config = dict(
    arch='swin',
    model='model that predicts nearness at each pixel',
    dataset='rendered scenes of coloured solids on a plain floor',
    color_jitter=0.1,
    activation='gelu_tanh',
    mlp_ratio=2,
    patch_size=[4, 4],
    depths=[5, 5],
    targets='nearness',
    init='orthogonal',
    optimizer='soap',
    beta2=0.99,
    lr=0.0021,
    decay_fraction=0.3,
    warmup_steps=460,
)
Rows from block 7, named by matrix and row number. Rows with one number belong to one attention dimension. Each number is 128 + 32 x the weight over the matrix's rms, rounded and kept within 0 to 255. All counts start at 0. Numbers have three digits each.
# v: window attention value (model.blocks.7.attn.v.weight, 160x160), inputs 80-159
# proj: window attention output (model.blocks.7.attn.proj.weight, 160x160, transposed), outputs 80-159
v.58:152120126160082077122119092044154099071083151160138131102169136098113162159139136088120036117166121161048110190092178101130145171091177129129161217145173081127117119160085100110144147095177182106117107163122067136144155142135170093147080145
v.59:138153071090136094142195179167124137180091094182115146108141126183068067067091118140110091136090161135124085141147092079188157132133093137125150089134113127126177133142115121139194087049095095142066107155132139141077076061140164187122123137
v.60:101137154084128141104148159061084113093076134115170127084156060148115155119142164158121172087130077128092146203136126106163117175170114100143109174147168113174139157186084123116138146123103141159141175121068124156101119119130174098180076182
v.61:069176141133127075096129167101165090187190147148156138104108128177136089091134142113125180102085139120168107187131101050193172142188110119160124112085145129089134162146112099113123086105109127081114119143158091141132148088163146148120139148
v.62:136196112095119159095186139120071136122123191145147145152147118112109077125185097177127167140140127103175101135180179165054161137184077130162108122153142073209165090108166124139110124100088066117155126111081144127206100142079143122150111124
v.63:142043098074180081111149132175108087116122217116134165108109112132177090213159102127035142240135106143186145172167100114104100134223156106120090115224139140196083137102191117114077158150141108118164182051076124106103116154127123224113044161
v.64:158079162123141155066156031107150161118072113131133166117095164152158136156130103126089141121126112105116110136116104114096126065086132188160101128119129111109047126100180181111131197138123177131111149132116107117149113107154146160107124112
v.65:133161168087162149173134172111150115128164083167126118124121130132047131070115138162117101093138148144139138119102099111071141164171097115123153136190113105115207122185105079095097103133122069086135101122078183163150096127093119132143141093
v.66:092134134121143154106134108081143050127098118065117172104120086148118149140127155199131112145149127113134095097112154114154144109076115116097123130178146160169118138115120124104149123145125112097147178125129106147118142140118139170179106116
v.67:150186157133109142116139065127141143198150147082126182116152134152136124116144163103093138075109088123149070114157101117125110083083107160089124121083173102114117137092123124145102192097080157111104122155177138157140099090134105095153159109
v.68:170151125111121129099121116120164090112150106174128139093117147091131159141142097102122081122151151085070113105076114157106114145147135166184123152069110151154171166115150144130138137136109088102096151113136082120181099153129158159144110080
v.69:073137124093133056093138122094140154092107110137130118174141151149155129148124099165125081141194134138116182108111124124145162099072123117161137132164167111121114165159137116130125130142141167146134099148135098102130087106107083166163123102
v.70:083120154183127089118127193158142109084129142177127117137057167154156119121082101161112137124088152064120124128126089101101166118154135129046133107121180107102097124145092118076178098139125106115117163072140086137163128130114089121127150108
v.71:151099132157182135150124108085148158086115121138078118149111180138126162137170152162153068108136095144152110115114138060089165103106121126176117167134158155115158147099110137157167104132111153133106110160138104096112145152141170146156123128
v.72:115123132133093180108070094104127090144154085119170132105157157117120164127130141139133133144075133087084094182154118162115114120009109140090150159083141144156069125066110146137120108119117110179134162130144114131094126185159059097112151130
v.73:181095067139141066065123114097108123201130148109160106113160136121154115161132107133133144133131057138101095116176139147159139172149169165095188145109150097118084126093056173128102140103136143135170114100092178146131146147127096116082140097
v.74:069151157108170121110181101141163160089159194158053120115167099121110130122116133176154150093175107147072131144098038144123169046115101119163154154196204125088164144138140108098114109190159104159106135196180071050093089126059148157167121098
v.75:151114072166138117123125104165187100155115140088140140052093087098096152126155126095098109094091116101123178083149144130116108161173073122092100119102136150143103140133124047088131147066121136121119134160136132129123162185116137134144151125
v.76:169150091083133088137159122140164153163182162119178104159171152163128102115137079145128142137118105148102185128137156122141150151158130142107133090159170061071146106115104097117121099157134115160092082091124139113098117128129068119184121143
v.77:141106083140143090105146144121179187118159068120146088167148122105170094159094094063125109083111127136141138099159147107187094110068139088160111117129161124109168139131141139118156115118083148154129127101154153077117073108112128148157166119
v.78:081157099133147108104134127099047183091115115116092131113075194131090135130125137131141079108099099109105089113115081096202079100160091129116183134148110134147167160119094144099150105087114090106141189175118125191159089127115185140122067122
v.79:147110117113130092081129116100127108144108125145162098140138133131111138117128131121175156120105138090135113182126144084082120170184145147084168174103162122187091105147088137100124155145162117180096089145138151157123136135145095130115164164
v.80:136104137130187124155124171156128167096139138095157135116131102153098154139167157108097124098119102133131085141092110177087094184067120142138105149036094099134145125129082073135124118084130152120143131081174121170055186136096159098136142139
v.81:152089063122136122121163121127151111142159127106146089162177111110133110090124104082203155173089103087126102134150116143180068202130125085118170101099114122108133126126080145098109104094080126089167195091099196114135132119132093106112142108
v.82:153100174176208114082208138174091137132155124117140138110100135090133127117172119134150120130103083134137198081131148123171087131149132117123169122163175133145170139158147143172165119093130086104143141126147134178118108132145138183112104150
v.83:130146104133141120174113106138181113089178094099128113149110135098132179083081108112138180211146158097135149103145112152137108115118053108081184082154120102164121111118156141062106155128115076188101116135054120147184139114136162108123157151
v.84:100187153115142157171111122130131170114147148166135172185135058144086068158164113083109123181091161115045100159097079161137186121148121168161106140098131174131129103132157139071104181167106138119137107115145108087151108103168123114159094116
v.85:109118158110079108148089079158152143141088173137168168077103131185150104157131140124111105172132088145159123130132148111103199147101132150099072113176095107147089107083181082154170123151106147142152102120101122086138128119134099114130102121
v.86:125149122152111179128136113109094120116132161151181129144171102137091157097084168162109129146135146143093142135130133115069104167137111116122125139099105120151113085130139119120120130144180170126119115132089152158109119157107109134138145094
v.87:129115155072106116118117134130111134103114099181087087109119119171201174152158131180104127135151108125149109148127136173156123112111092127142051143208096118093115145160166104127124150155178133133104159160129164084107144149069173112097125178
v.88:133110145170141144124123171116099162131109131066128080152109121123151097124085175169125141175115117073175131160114176084125124119118113163158149181122127109126120064126094129132167155165160167083160135142126148161121145111148105112117139159
v.89:131147105166146159126099131147151123171132161123090157144110121125115129101083122115124129126085149116115117146141100119078147090122118188101097164177138156126083135188160162104151106141123114119177138130152097187149171154108167110103127158
v.90:160086061102152104135077102116143107107135101129091058144121129145154114139137132106132051155135129102094143156086116085127127144148134166125114151161153157086175155174097107108150158124133088072090194144125137125099098115107158112103115129
v.91:107096078090174130083141139095110129088120127146163101142102193123170170174108098134096141149106085095083092100144150165168112127077117130102101161137193080120091115178161131039111141156113152127126154123091127155105171112115154131057118163
v.92:137129193117087130128132137168116118145119138104136119133153122124169134105163118104148123146114148161135084114103126099109133096099112149105085126100103122162142150140166144143150134116116129078122073097137130133137156120144142081164105122
v.93:074124140128114117149104099133149079111156102123133128117118174153113161164091142156127135124167154138135187137063095152101084166089133112147151188174107148131139196134153128115088129146154145105154130167134107124063168128157093088122131109
v.94:103129095164092153160098169152107148088170132165136111152185109145204111174074149126087166133107067134087117115140132150174164129089149108108102137088150120131105129074104161118113131108111162136119074142151142100153152153102093089203111135
v.95:098135199170119151176116122105103214155138127138096149152132118137109126091086148110145100137129193165159118171115107151119090087090105094097178126155109152149170169117135128129147148136122115112113095114139132124130114105189138117150172100
v.96:141177115175074138107105106109116083121155132136158107093110072108177137143161049105159129157133132110073077081134109083160124118105153172080104127141131103147166113126133176141126130091108068167083139153111163155170082141158107140143177151
v.97:142140130176132150110117115146132094109100126108135151122099125136109139126115119157119152135120195131118135153146091111188107146137083141127137161146119137078153148166142111110145098180160114148137143166115148140101134143084099116127118153
v.98:074142140110162126169147168167122150180168105060124121121120134102122136109137162128112112139116112148106109147152102147140157100166129166087111125099076143097176155128117141140119144145148111145138097144170103134097179109172100181133135074
v.99:149116115182132099102181113071144095080098159145126150183142118162100105096117110084158132163051191077124157100123156147188161146124131176071098112111072093125140101129112074094168106098085125114071152143127137130140183094127156120098151134
v.100:122175184193115135142126115090124109104134147105153122094158146147146135135169156127168122159137138114137131124139097136149145137135106146096093095106153114158119125165127096116155128124083120136105110114084142145115146121184112130136175100
v.101:158125158124102103061116143127149117119106119147148097125121095130163129168122081162126146080199101170118105133093092115128105082129098115202141150114132169103121195130172101205181076108141138103150116147107155135179134123062113134123109121
v.102:117099166147100119161071078108104131116100113176129129145124177166145126102138149076150140114083138131134137108130130141144202149149104174115087123153106146186106082137131127075138108129122116181110153139132158146142165106144172157135097111
v.103:163137154146092168138115138131114134104117193101187148109124095128145134113112116131179165138070129116116091131094142154079110152079137139111135145124137115134136114149096132116125164119094118131112050178142129186172116131128081163118123136
v.104:145122141168137154098109099117109122129131142122170119075051108098135141149141153118142144101198163148126145088127141127143122112123061111111085158167053117145089093184125134102159123149103152139081152090140136152147151117103152143105146107
v.105:148150157165156123152161126161080117150098116149097106127155132152135156093168096119160148073069141184137120134083110170141178108142162124181047156143125099132109128091186101104155071127149123104133128137088138113113180100156115129139091143
v.106:096121102119138155140185126162101149149143135107121101120158064174153159168105088129112099149104120129147156117137134129101084141140100127161106139103069101123150136138123124157129117154127118161172108180154170113119121068123124143120116103
v.107:129090130131149109134121131153201149082116135141172109155161141100149114181078159115112116093183125134101168117085122105127151127097154085139151128127127119104073121139150060148179119163130090123093181134109151124110119146073132125131090132
v.108:092155098097126155090061169148114146148113113185117136140101134096115148160146121177147121088112087156149104121106127126105137106069090087124145113099091171194124195086154110140117104141108127091140103196123130118100093140116128110145147149
v.109:130113133135087138173103134119146032110154122136119120109149114119159140129124136121106139156127136142079061099173123118108069077133090088112146118139134129093098145106146106104127072129167079165113141133093101135074160112146075153163148120
v.110:109119160098133126124125097111108157133149109132166111139186146108105154150137112119097061107111149111115173136152094188154119123168141143128121109117149114126100146179108127150080130166092110158134116145149163157084113140124129109125140082
v.111:118136076110118112103131124104151148131120087128093104080137129158148138143127089109093101112087090118083174135120129121150136186112117097110152168173135140083111146118199150109168137202132070110151130155198166202100103116135129133148154081
v.112:109101144113098124180119115143139099147110115133148156103117139124144147098127126129094131164149175144117130135129122143137065145170151121171107096101131144145129114073188129086151149144128105112128176118113151172121156120115157138119127089
v.113:099105172098164127164129162150125132187116104126091088121130099073137145121088150106093077154160082156111098141126112114120146092163132086150162141113181150074147152098137115188101159120150142136224142160109108133089122198146072132142119152
v.114:126093154141116084125099109125130139094105151135100148128157108139132077163089130107088150149172132135108137111082144132148088105113143191139159142110107119123157117159129097109125118129127126118100165169153117118159124163123106098138137128
v.115:122153117109165146126125101080123118090168128138152068174080111098139108103106069082103125152115098108143134107215230092154163100144159134107085116128135081110124116164113123147186150067096119146104156102121157060141151142156163122115141145
v.116:126106150102148128173130146168087141147135117099167129111154145117128157119189193143102080167154096153110108147113092151139129149148169058124151140127141128125128113096153125143102120138118148146159118088159152131124127155142124147111189105
v.117:142130080215127159130176123109152082105119182100137173104109103097087143131130112147182157092129128112155140081154160133119082123145165133142105075180101108135126136123119107129106141122116103102152101105151116096103120110110141164148114117
v.118:083159150111118157177158086147130153131125113159092121126137137161081128163106123174107112107113065149154084149158109124140098134134130096133127174138108138097077168129143079211073100202163086120150116116104124176073151165121092139120109090
v.119:072140108125168126129126136048102152095145099195085145224124137137137110100079140096149131175142123107138163090140148116127146119097160112163138093164153157142067075066122170057132143121165139115070163132105138142188137135153144090145101176
v.120:144146093157179173151145103138123133112111164129085119081049104126119110070141124135223124172135193159154103133120082143094074150129126121091183107142117169175150133138117083107096111114078153124131108159102107108161109109162094155162113150
v.121:128125155134155108108125126142114103148145134177113121113109154093103107105151133085152086140092144126075127151116127182123089110123131116084159087104099081143144137087118177132071135101127134164151068130128100126137116116118122107156167130
v.122:110121195067050141115090142119163084130142135136135176136136144129096115147119117096146131116101088157091137147144121151158168160126163134111118136114157072134145093010192148173087107105127145101131143148144105143187159153124104144116129084
v.123:113095079113137133135124109139134109112089112140136129108118150197155163150105121140128143119157150140177154097128193079125172135121139122131084187131085143098105153190126109076174121157130136135137165124173145149132118146072140082165122151
v.124:107183101124121143130166130122127157086149123133108133073176138173128081091126140151141160182181151125170150119124151138112119161133127109129115153181138073114112148140125123137114116107134120109174140159126150141118113121173194176123117126
v.125:126131149097152101126107164126136146100111124123191095132127079133126106076119101115163141115137140127173118129127133132085158136135141123122141096103143136132094151153118091112160120124105104104178076117131140104156121115144097135160077164
v.126:146146155170146136165102116108090093141080136104136131164146149082127134136146148100170120106130178073137178142132108104144162128103104145092170101191094097134121081114093103147137141115119089110125102128120158097131110115146152148095118138
v.127:096128113134148080120138125151082143129136119157137106157111117143166152136089163112152091144160116152143100127160152107125174108132102072062130138116140123097167174166134095149144150145121106144120171157153151158111136158148111106168143119
v.128:201064114144171083152115168141119140140178129217091149199093102221135041104130170100114115072168147127120069166078054109093172059131036145088061138126119100134137201126067156088111111169066139139096086135136174137127091131144060091079132167
v.129:095134145156134155174122143151083140148035144128217131147143176082113109120119141106102103120164130174168154077146096114128156190119081115095078143151154192079125085066065097166096103104130127119138140112165133167125140133101107091149164116
v.130:073078119072167205117220153117124113079148132080150097153141158106107128115107077159145155124149192094046181091099175115189144080160114121180148194093074089169156134115173102093138130134161148150040150180175152117138108126067138151162121127
v.131:127146130133146176156130119201149164125187088103072115181117132146093200148155130102160088149163137154171167131076134126134130163104087112113144086198170165192183101122139135115072139213176166098176158140131163094152150115095146155154137068
v.132:093099135094125105113027115096154183203073129100161156128115089107095198168183129191101097047178057122130171117139213102121150131129117094168131137122185116067139092137116079089116119142125087136158171118073145112085132096137144092129107125
v.133:104136138099091115123068088226174148136160092122109082121142127148092120069121127085099158165187125155183155093132244132059126140231038119006025156168101180144156152146118095242176136084068136108159162198114161060119161207045161150085089068
v.134:159157135190030183134191151163121150157086124142117171080224041118121152113091085133157143127183136117123095205115202124154112106122126169178151126095119150088120124165191156129197153107173075136095148139069143180072158157093141134205151128
v.135:120119091058128157115187124170110180166082083053106085144091125172122126156140131156175101185133181191145105108191074059115144160217090110097107139134129207102135177150105148166125083124147099081215115107153070084133139159124175098095130124
v.136:132093134175146097196231116162037135128206130176091132066134156137074116246097196141095152151106070203146099101161121097159125162048098103197106124144134146136151142069086168098061135121133141097157092053112104190106124073185254167079105121
v.137:200162143063104120150130139179145133142048078169120103054175093181130151151098065172084179179118187154162131077142132104134161150219177127177071104130106183130111147133120075115135118170114093149143104067089128150118107171131132181145157112
proj.58:109146130124175204091120099156093119152157100150130069104128112188121083140223150182102119016063151109126122090158072155133150134156132147034131077111118109080107244125126152167123112143080127117095141141171098108164140155109085117086129160
proj.59:126092187160102119102103031146106104180114146110186122158115096157106162218132145107108128165160116120141174185088114129064097151120182125171101199162151172138094154135069093121144087171107190093181157130147147098197042149155093101233165132
proj.60:177157096174180072128157108172152114095054123170165082085106178065125091118123093146169114101117110138149149047141153117079067097137179160056175018143121147121105191111088143163141138167140094082153088161175106133164169155098122156044138082
proj.61:174141113105114151151121130105134133063158120152122096157137093099078180152121115156150157128155172146158101133154112195082108104119163121047105143091130164189111137112086053144086134122140067114142129090130118173186144124086091086189124172
proj.62:112119127106126154151140123166162118082084156136158076102109144156161153171086119095203141088167081174124109132109173063093170065075186157052107075089098106132113140171104131125164112140088156142148142171123155158071136182078109178072108090
proj.63:177124120170042125111123111136149140125104183108144149137121069086133152122050123155144164135045114122189074110061126061152119132080149080081136146097115136124092108156111133125197125210116151132141085138145092151114099162105101022117152054
proj.64:151165133117115118163106132163104117173155150162189158140161116121164141100133101168159170179109119128099121127121106110134166132153141124143158138059105157185131086105090094131090107044157175154172143110117180170139147138179100115078085172
proj.65:097164104172126132101159130147111139122089120164083149102143139110122122100189136103157124139139093112145143131184183189174122132147077121082098054069185186120144086115142159145155187127105122181133106174185070084138154090154142106145144179
proj.66:172196099143139158154061163145131127177081123147087126073134174135126184127112121063126125100131188102120157137142106166144141132111192162136154126120143151135158146163135108170133120132124090085076062109065118126070135153111158120134111130
proj.67:140076127134072149125166161101056123116128155144127073117149165161148166148166149159164148140125130132130151095169135149095102152137130067144127156101129140115124152145080158117161058132189140117153112111092127101147137135112135161090070122
proj.68:145154133088142096094138093123139107070073138096128127159130177133175049137100104138091138070097120193189147121114135108098184098111155156156114111142141089113078165100073074139098107143139156153102145168122144119069107147116092181114161190
proj.69:133132105141121119143126099153131110155174094188152074095089140103134155148129118130170146121109084119107096113085154175101080125197102090132137131078111146119181120124199121123088148129127133113117126165156153156149214128177152100135100066
proj.70:140064097088158154186105050095139123085112159084120111116174145096128129116113097102130132167165090103162083099088177105215078118156119151133106129156159159184121133128171107135069168106132110144102106142173124114068157105200169056134178139
proj.71:094171104106094145180133145139153039181177122078179088111101097102182086153127154100145192180152149119151103102144133168134134163153149141118139144095117074133115106131175094148124097110154123128135166077131131157049159103133110099110146135
proj.72:170129133177119136182138175155129152111164163097142082049229146077093089174130128146121178111108061131112158114080161089120169123138142094157122116119127069116091089173128116115120161113184115092118125171129103089073106118092180124103112137
proj.73:103136189123120126140123126162169129090096105147116170114148150136100141179119146107123131133097189094190138193108146120107108108136145039152044108154147095101137106121130159133115105128109090152136158123133115134151079168185179124092067109
proj.74:142107102082070160078118120093116095144095105083170169103158163093163148149104169056146110138078123173174065128183178077118074165127169120097161149100086126152124115120077084074174149125071204152127087084079121144145185166120152133161118112
proj.75:105114137052114124111154143152084124127135123159123136186110108168109117125114110150129126128150140170173126119149150206143137102110150142210153117149124175152178176121114112156127174175113161125185071100101144132106128149138165178109117137
proj.76:148074144184140107096144139136098168127088114149114133060082154129120173161157174113084093057125113126125145074145121138150091092129113154096119160111099147130106133127098123093105155134075149177159099199124102155187097153176131146112067082
proj.77:092154115114124098134128087138115124192153131174151094053054143139089119115136118205153189105141147147112077086094137105101172104182139164112073124129089056122135181094161106128072115146159120132151132152125118200119166144172127100062105134
proj.78:139125134101117158084102147165154100074099133151093125163179132152157095122123115118141070155128097121098152145108122131076151129133140121066150134138120183099104087181196140137101121067191167177094164080075149127117197150118137109082149113
proj.79:115121130095141079172113132114131151099119129095146133087128114157140151109111096102098072182123078082092082075127074169159145088042148093129117123175065082103166135109182100154125115110079116071156144160133102150112085070136133050154075109
proj.80:146153053063098142116152123131120097160110115096173092175141090055148147154095086131157133117103119165138141117167143149160161104131168154143176144167185131127127116064212127170146157152126145133105150095146097127136122109135079104114139100
proj.81:083123113105114150131093166134125130158063140173125145159078165167098095158108131205094102141141117106124121160139130107099167081092153149092095118145132115091122109110160074106102143135153117096125112124122082112123096166114116074136100196
proj.82:107149079167119142129084104153094111076164091091101114132157119138155105122133192169060074147108094145186133203199137141102157125127100143086119179107130138103182143108113143106134135091126116172060100170046122124125187141147106073101153093
proj.83:106060154155170155094135133161094190190147138193094138146227136150077126147189178200069070125051116134098160185100138160150166154165112139149070121094149182174069150114079107128157191137087114108053148134149148085155089182096125101145086097
proj.84:106124172135146137048169109118172076113061099073159136115158170122143157130110132168143150113110139099152167132156173108116039036146089141078158097131093094128157116156127143106235171087164173154100160163153133077122106165099090200139152130
proj.85:158161110150114075153124149058115089135122079084115144137174092126159147128174140136122150082093171097114108067114092108137109099154111049125127142105121137136193107161055136096108136121152100111165099143145121171097108135093141153119113101
proj.86:116140150113166094095132095168175150143092156116117149121106147138119185108140144086171128121090107109150144116164104189179168096096167159140101111171137194162142128141143041191076181149140149086139086098167163117134146148147131139139151144
proj.87:117130100143135117103130104140078147164113150130123154132154083113130127089104106063139086130112151179119143103123145071135160155199171135159191133064155213143162117085170158137096128116067147144159121046148118208104171090132130139134177108
proj.88:158161100136127096177093086136171111141159114142117099159162135151097177133099099100191126125108114142054098104132098162161139094173130136088121172114097121112124157186174113177132152133080081108134154090150110103173112118123158074088090086
proj.89:172074187141148135147134207127104156186133185128090096121160173144140109150096130124096184123150096069106127087130159133185141145142102149109183082099126156126146112124070093128104159123135130161125107153163110122170084157133125114121148133
proj.90:149177098132122164115142120163169114101110089082159148105105151109087100125118088079144146146126096203143116092135197115142199089186154131150134150124100082126070074151183101123202075157116170126147096135110038155102109155103130107138175129
proj.91:155105131147077108166117162110088076195096116144120130102139082046074169075139150110136079156137131096096136144084133074117126046178122080125103124131068120194146080037124123136126133140117097137081160097119172129149118145137134098171094107
proj.92:095142083189133147111166112141123138127094132104160104124138125140121145133104101157120118130128113168107184158139092117137141143090115143132142137184158181105135100081092136147154102095115137110101117120168091136126157112129103170080119137
proj.93:160161095118134120109063174135078158124132132166166173138148059081141159163112111128147087183109103132108136138106094141162109132118141145130162053098135129151136106157193114155178104161097114083126136099149185118112131086098151128127152121
proj.94:133077120151208149122153107066112138185101138074132093197137165099110178147139119095117108134134172129113142154063139146091103074073155134128132163137169113095105162162126118124098108120153165104063176090152087135111126088140162168097128086
proj.95:118205146173120119119128151131104115126109145140171084127122143177152151115152138179136135112132091119133128187113105117123169196160086127091098143095155082081110166176110126151127144105129135142133170091121144135096186107120061089136132101
proj.96:171125122100148147156155144120187095148110165126181162143084186125144153106111146126111087081068058154101111107104190135090104150151106083150188167082136136181111164111162099113124110152123183121124099176098172117172175087141142150167168123
proj.97:157115056091113142160142139135148133181105133098154128099127169132116122090101150135142119147170121097125123119123115109111147135127170151153093173096125099147102092166148126117121086123118115129084123130120086126128092144124092195152126179
proj.98:119166118100140103105128100160153114133105095166118192124161119126143124153109096106186146118075192047069128124122106079156196113110166130147148112105137127156111105162132150126149127174139150143073133083156124151100147126089174102108174123
proj.99:134147152110099137181150195147149117192139153162115133155110128070076183105155154163121085123098092136185143104127140138134091147121152171155099101163108106113136123124153187088130114181141104112180094099104120128159103097118094118111157162
proj.100:117098135104166162147126128108182122077144096168105090169104069140145167082069080103126136070073104136139139089156185090120120149155115090131105157155149137137163110091115155093133128111108148128174098072127128149067132122133143099106164122
proj.101:106078155153137123169180137111124093154148137134126098063100155180102137104109111206126083123116127123145178223093193172094117093091083094119106151145164197129103151157080127099092155088108153119138137130147135076148093095132109108166123128
proj.102:094104092112113145079148107110109090136171124101127118118145117121172117119138095132102137148203098093111088166136140158114068152098153144079134097087137120099127169127113187115147175137124127145145091117117153163100117105166095109110132156
proj.103:133114131160096131143183129116125050181122133103127092150089105098114185140113106149157149129147098092165179113168123150157136153155149124167125108119150124138131159131106098120174119129125152143182131168123129145142163128164130160128155127
proj.104:132130149080074109104140118134129158153131147069092101134148134133165136126122120111113151114089167103187101125181156128098091172085130166116141145147161128107107137120130134131157136113139140097139151145159112149079131104105156131110078137
proj.105:083083119116110141143106137103129092143172135160158149145088131131132075053127119121150095114094112174089072211108162148105072105118114162176118118129097140123192078163076205119087185141069139148105170123200208115098073108131116055094105120
proj.106:120151099112096139108103088156179099139126134133115132146141194094131185133178121115119137086124159127133118142106107124102189097124208112140117130151105109158137100144161166167141120147122092158102161095149138136125096161103147109143176124
proj.107:139156088158125123098127143141148163100072183080120107154113120123163147104138100170120195157138139118125155184209101099131160139134060127126099146181163152181131201137072144157089087125124179119114121169120107114119083137125090171095135150
proj.108:117110136123127108107145077115128128122167118110119126144119109137079122143119127147102110113112120088129120099122104099144166101155121146099091155097090124123101120131122118131101151134088123159116140039123115103158132121127087106123080080
proj.109:179135161096147128104125132123116105123125128112133070120081136102157074126138165164163162080115108137155108098141120112094138150127178113104124153116133106187146078183104172179129166084109139119135158171157132098158136109099133111103097148
proj.110:119158164152127132167127182099149138131111078177129058129166070133123125103119142125134175087126162112186123146091095123114146109135140151094149121154134153120095168120128131139122134139128103127106119111103058153104137190108103149100174110
proj.111:102108128132076132123138083112183087170104181057179120117137147126079113094174131177152098153082158077149098141112088140127125082115160146137105052194075075150138137126113142125117115137190133087134135133089110091113160151125162148107089124
proj.112:150140119088176111093156105132140080146171111075114082121148151184141160110140109065117116147129136118087106084134158106137132144132138070138153147144161105123117158200122116124140073065103154154101166105120151158087166130146176140162076139
proj.113:155171120167177080127132095085097130098154158164166181131133134104098098140147128132146137090124106155103130076122134092109095102134156136127107099100082153153078103157092122141102099107111131115145148202130135121103125132086096141131134075
proj.114:139146093158087135141135135144139126074113167114152093100143108131129132147144112175111183151156131129136120143117111138149140128142131110181127097128162124111147089082140147152131139150139161134168180106099101140120149103121187124119144145
proj.115:130115170155154111122116099096117160145079167130142166159166140109143135154121178127089130129103141152118186067120106130132090164054103103088175158130181117074144174109129150090131150110104093095114082197091130181154116130096144149091166122
proj.116:155171152145170115101117163151169092110170171131154138147136104134119117193073110111120120159195156137134098144164137125119140116125108134122087146128134159193087141096081110126091101100094125147124117101122157125100116132151127094131094139
proj.117:125113094065101065156136145167108172152116101120130163133134120121082112114141119088121101134115092113200124120099162099138102115152083083134102171073141146087185116097109093161117079172110112127102130147108120129132120122114122148103092140
proj.118:148137093157147130141123072119124114150146111148162102054113128164166096120151184126116123173155173090137118111126149142137131128148129115083150127155117149123118161094091161153144169139112111106124150103127133113171067117112135182098125168
proj.119:098151141098151115128084105098111086140141106082129142172114130124124111149124145129084133172106135140141101089152098138125087159101142123112101201086135077153174115118133078145112154159116098124133170146116102129128119164135169150091162122
proj.120:176132112149066122187171130134082103137139127135106169098142145146051106141148128134121144121121094101073163100104123098169159147117193141175096122093096165072109087119157197093147098106122136111143139085075077158122175122135120107091186116
proj.121:113124103139154114125165155130126157141180132141140173109084132150090077090131125146128138087092162171134129117088081108154157124117129157169091164117173135138109134144128138144100137140088123112088146119150113112109157131088111069127109137
proj.122:077155155157147112118207101191121111135161144095082089131132129091171105078174134119133069148077137060100105135104166118106051109188039141154174111111095180163161086213104106108092141173127127145168148097125183135106147100099152111170142164
proj.123:164150152089089133148128151126171114170124133103133051097133108088135156142105130131093140090131092099164163144175155169161102107090129142133055127153147082112101149097105119190075159168158141098107166163115094138128088114129155147114135127
proj.124:106119161094178128146170144159149100153124117153135146136154128164101084222165123130090087088066104137227097139152157083164122129139105119136090110105095157141153108100117162136164133169156135135166103098138114119163143156160117114063151157
proj.125:118118152207105087155160157096130120168058114152097130113155076105155124164146115133174109121101130146087176122187158141138116111102082076135158095115112124140147104108108178068126140119094153134108043151092118137120095131124163090082135126
proj.126:110107105135103121140134184161146165086116115049168143116112106066120127088104129139136148149141066112107098127144147154078109117097119086095110089113162144184170130053122147147156110115146160152180050151153090162064137136119132142118119126
proj.127:151136130156117093140141157151126158155093166111158150125140155120124145124122075132082145141046136121087129143112098134106115125094120150112153090151135127132091077188089142108129092171135161145144125145175110125128130129082151163073166065
proj.128:146143083130084113085088041171103111102072113062059113043137111183126133166160060062119145076169167099139118119199168117142158142151222122129115093135087111096098153101122179118119140166095096120123114164053108164123085130058150144132150134
proj.129:148056108144107124147093102110133097156104175180115148128170121139131115144149100120099060143112130081151181123122125065195116101157162118179145161153095065151101105162138118100152094144104114122190141167136096102133111146154145094151164110
proj.130:142107122155137177120082097060132122088184184132095126140127049087111115078088178103138156215060146058195106140118126178136139118158122084134156093132091142113048075084063123150109117049103134179105149116058133146147151119136124083098131100
proj.131:193135131090096077105068147100092069099106130079152152124113098174157111116116143209116113136175152125065092116128112090075125175141134080153086141145147150152080177096110123126121107145070143121109059083085195136171051136113077108137102171
proj.132:222149157175126166077107124103151149033226083134091143164230091185136124111135154107080120184142115106136162202132110101123066168085117112099095187116115121161160193131115179167152130106106134176154117107184134113135131120062178104073198134
proj.133:164103146143141067146069168126174086121128103103176122140077098074138172182185158153171209130113162129113172139114100049120062185109067055152098131126150140065179141086083170116089177151120158140128156079111131151155167088118094088111172098
proj.134:125137074087101095083125074140106126113172099163135118117133115053059131090139107134105120125106151124104141100094173128114121207076124111129164170181123153127216129081189150093089074127161116144108092139166136110104174075145114082068148110
proj.135:126086152131091175149124131096103112153101210124122109106156161120102167128184126122114112089142104119118162126111143138162110186126145104139137170150094169184209140142090056139064160078139065097120152164108090119173155122146153154140046157
proj.136:119108129149129191201184184144131127106082114129146186160120122110160124099085125141154063199213109073142124129084126143137149143163069153100104179156112125143067098210134114099106151133137119088189157103148141141145155161143170154097149106
proj.137:168132100167149073099083101104111099063113106115128103086153126110040156089094126118057064161164167099038124124141171168121158116098122175156155169088162123124136174163145147155145086157151140109084075128151205114163183112089156110148149164